config = dict(
    model='contrastive image-text model',
    train_examples=195000,
    image_size=48,
    vocab_size=52,
    embed_dim=384,
    encoder_arch='vgg',
    text_encoder_norm='layernorm',
    text_encoder_mlp_ratio=6,
    text_encoder_parallel_block=False,
    text_encoder_inner_norm=False,
    init='torch_default',
    beta1=0.85,
    max_grad_norm=3.0,
    batch_size=256,
)
Rows from block 6 of the image encoder, named by matrix and row number. Each number is 128 + 24 x the weight over its row's rms, rounded and kept within 0 to 255. All counts start at 0. After the name is the row's rms in percent of the matrix's.
# conv: 3x3 conv (encoder.blocks.6.conv.weight, 192x112x3x3), inputs 110-111, a 3x3 kernel for each
conv.18 100 [165 154 152 161 141 124 184 165 154 104 109 115 100  96  82 105 103 107]
conv.19 097 [149 155 145 147 145 133 151 148 128 128 140 142 127 132 131 114 115 116]
conv.20 101 [131 120 123 137 124 118 123 113  95 134 132 135 134 127 129 119 112 109]
conv.21 099 [117 122 111 107 115  98  93 106  90 144 147 134 103 108  91 102 113 108]
conv.22 107 [129 134 113 100 110  90 120 134 110  58  74  61  15  31  11   0   1   0]
conv.23 108 [127 125 122 122 122 119 120 118 113  94  94  67  66  72  40  15  33   9]
conv.24 095 [182 190 202 148 164 172 136 158 169 146 141 140 117 106  96 141 129 116]
conv.25 101 [133 137 124 124 133 110 141 150 122 102 105  98 109 115 111  67  66  58]
conv.26 094 [144 145 149 132 132 137 154 161 174 129 129 132 136 136 136 134 135 136]
conv.27 102 [ 94  78  68 113 109  93 122 116  95 137 116 110 134 122 116 124 108  99]
conv.28 107 [127 125 130 125 116 118 147 134 138 152 138 135 143 123 120 131 110 107]
conv.29 109 [125 121 125 124 116 116 134 125 127 124 124 128 132 134 132 142 144 139]
conv.30 100 [111 111 120 121 119 128 117 104 117 136 125 127 145 140 143 142 124 124]
conv.31 107 [132 125 142 124 120 137 128 124 140 141 130 138 137 118 125 150 133 136]
conv.32 089 [130 127 124 138 123 124 105  83  87 125 128 131 115 118 123  97  99 108]
conv.33 106 [107 111  99  99  99  86  99 100  96 137 138 138 129 126 122 115 123 133]
conv.34 098 [134 131 139 134 129 135 149 138 139 124 123 121 126 125 125 137 131 125]
conv.35 097 [109 106  69 152 171 146 144 162 112 120 118  93 131 130 118 136 124  95]
conv.36 104 [111 118  95  99 110  78 116 125 109 144 132 119 123 108  91 149 136 119]
conv.37 102 [139 148 162 138 145 158 140 147 162 155 145 138 148 135 130 131 118 114]
conv.38 103 [117 120 108 143 140 123 133 134 115 121 132 134 137 139 142 125 125 126]
conv.39 098 [ 89 100  83  99 110  84  97 113 100 119 127 135 101 107 109 122 137 143]
conv.40 103 [136 142 119 159 176 151 143 158 122 154 140 133 175 173 172 151 134 123]
conv.41 100 [114 114 114 115 108 102 106 102 101 126 128 135 124 120 118 140 134 141]
conv.42 100 [135 132 125 137 135 130 138 138 132 151 155 168 161 165 184 171 165 173]
conv.43 096 [121 131 114 168 193 189 128 150 146 121 116 124 147 157 160 132 135 134]
conv.44 105 [ 89  68  40  79  58  34  59  50  44  89  91  71  74  82  69  27  52  59]
conv.45 100 [116 117 121 116 117 117 110 106 114 117 121 122 130 131 131 136 130 131]
conv.46 101 [121 117 127 131 126 130 135 130 135 119 114 115 132 126 120 133 129 126]
conv.47 093 [146 147 154 127 124 132 150 139 153 134 134 141 133 132 136 132 132 136]
conv.48 110 [123 120 136 118 108 127 135 119 142 133 125 129 135 124 127 133 114 117]
conv.49 102 [117 125 132 144 147 150 152 148 142 120 125 128 133 139 141 131 134 136]
conv.50 098 [145 124 114 159 134 120 173 147 144 122 121 124 133 128 129 150 140 144]
conv.51 098 [102  95  80 116 114 104 117 118 115 124 127 133 147 152 167 134 142 162]
conv.52 096 [130 126 112 119 120 104 123 119 111 119 116 110  96 100  94  52  49  49]
conv.53 098 [126 114 113 120 110 107 130 116 118 153 134 140 139 123 126 147 130 132]
conv.54 100 [133 131 135 120 108 118 119  96 119 124 135 148 105 113 124 131 131 145]
conv.55 099 [ 96 131 106 117 160 143  96 148 114 136 140 109 155 166 137 145 154  99]
conv.56 099 [132 125 134 123 111 114 156 135 136 121 116 124 107 117 117 105 107 111]
conv.57 092 [151 156 162 139 142 145 148 145 147 145 140 140 128 125 118 123 123 122]
conv.58 089 [114 135 149  99 122 132 109 120 128 134 137 124 134 142 125 124 137 114]
conv.59 100 [150 153 165 127 117 131 147 140 146 131 131 138 118 113 120 124 118 117]
conv.60 095 [113 125 101 125 133 105 131 139 110 137 141 141 133 137 134 132 130 127]
conv.61 104 [156 140 138 157 138 129 164 145 139 143 147 146 136 141 136 136 144 141]
conv.62 095 [153 146 150 150 140 140 159 147 143 131 132 133 134 132 136 129 125 130]
conv.63 094 [156 154 158 149 141 135 162 151 145 134 129 130 132 120 109 137 129 120]
conv.64 097 [110 139 150 135 143 168 122 126 148 137 121 123 147 134 135 137 129 128]
conv.65 102 [130 130 136 122 120 122 141 136 130 132 135 140 126 128 134 130 130 132]
conv.66 102 [174 160 171 172 158 168 173 156 163 128 123 128 132 130 137 136 134 137]
conv.67 099 [131 141 126 115 128 113 129 140 123 122 114 106  61  62  33  45  53  36]
conv.68 098 [112 152 149 105 144 146  99 138 137 119 118 121 118 125 132 127 145 149]
conv.69 101 [151 140 137 153 146 137 138 132 121 153 147 144 151 144 147 153 140 141]
conv.70 098 [141 147 122 154 155 131 149 147 120 113 113 119 117 126 142 119 131 142]
conv.71 118 [136 135 134 133 136 135 145 149 148  85  94  80  76  86  70  10  29  22]
conv.72 117 [136 132 145 125 120 131 124 120 129 123 119 129 119 116 126 121 118 126]
conv.73 103 [135 144 135 138 145 132 150 158 145 126 134 141 105 117 117  94 109 113]
conv.74 104 [ 97 104  76 128 134 109 133 141 105 104 101  93 122 120 116 109 105  95]
conv.75 092 [135 142 151 137 137 144 155 159 170 118 124 131 131 132 138 133 133 127]
conv.76 090 [127 127 120 125 114 109 111 109  97 126 126 124 123 123 118 131 137 127]
conv.77 099 [118 130 135 101 108 100 109 111 107 130 142 143 127 134 127 125 136 133]
conv.78 099 [122 132 130 123 135 128 115 129 118 138 144 146 135 145 147 128 139 142]
conv.79 096 [133 136 151 137 135 146 155 143 153 127 126 138 126 132 143 115 116 121]
conv.80 089 [134 131 125 114 117 119 106 112 127 114 111 124 112 115 139 119 119 138]
conv.81 090 [143 134 141 159 137 145 183 144 150 123 120 129 128 129 146 121 121 139]
conv.82 089 [ 81 133 144  94 152 154  98 142 131 124 148 149 114 146 140 116 156 145]
conv.83 089 [118 124 136 131 134 147 112 124 143 127 121 107 141 128 116 138 123 110]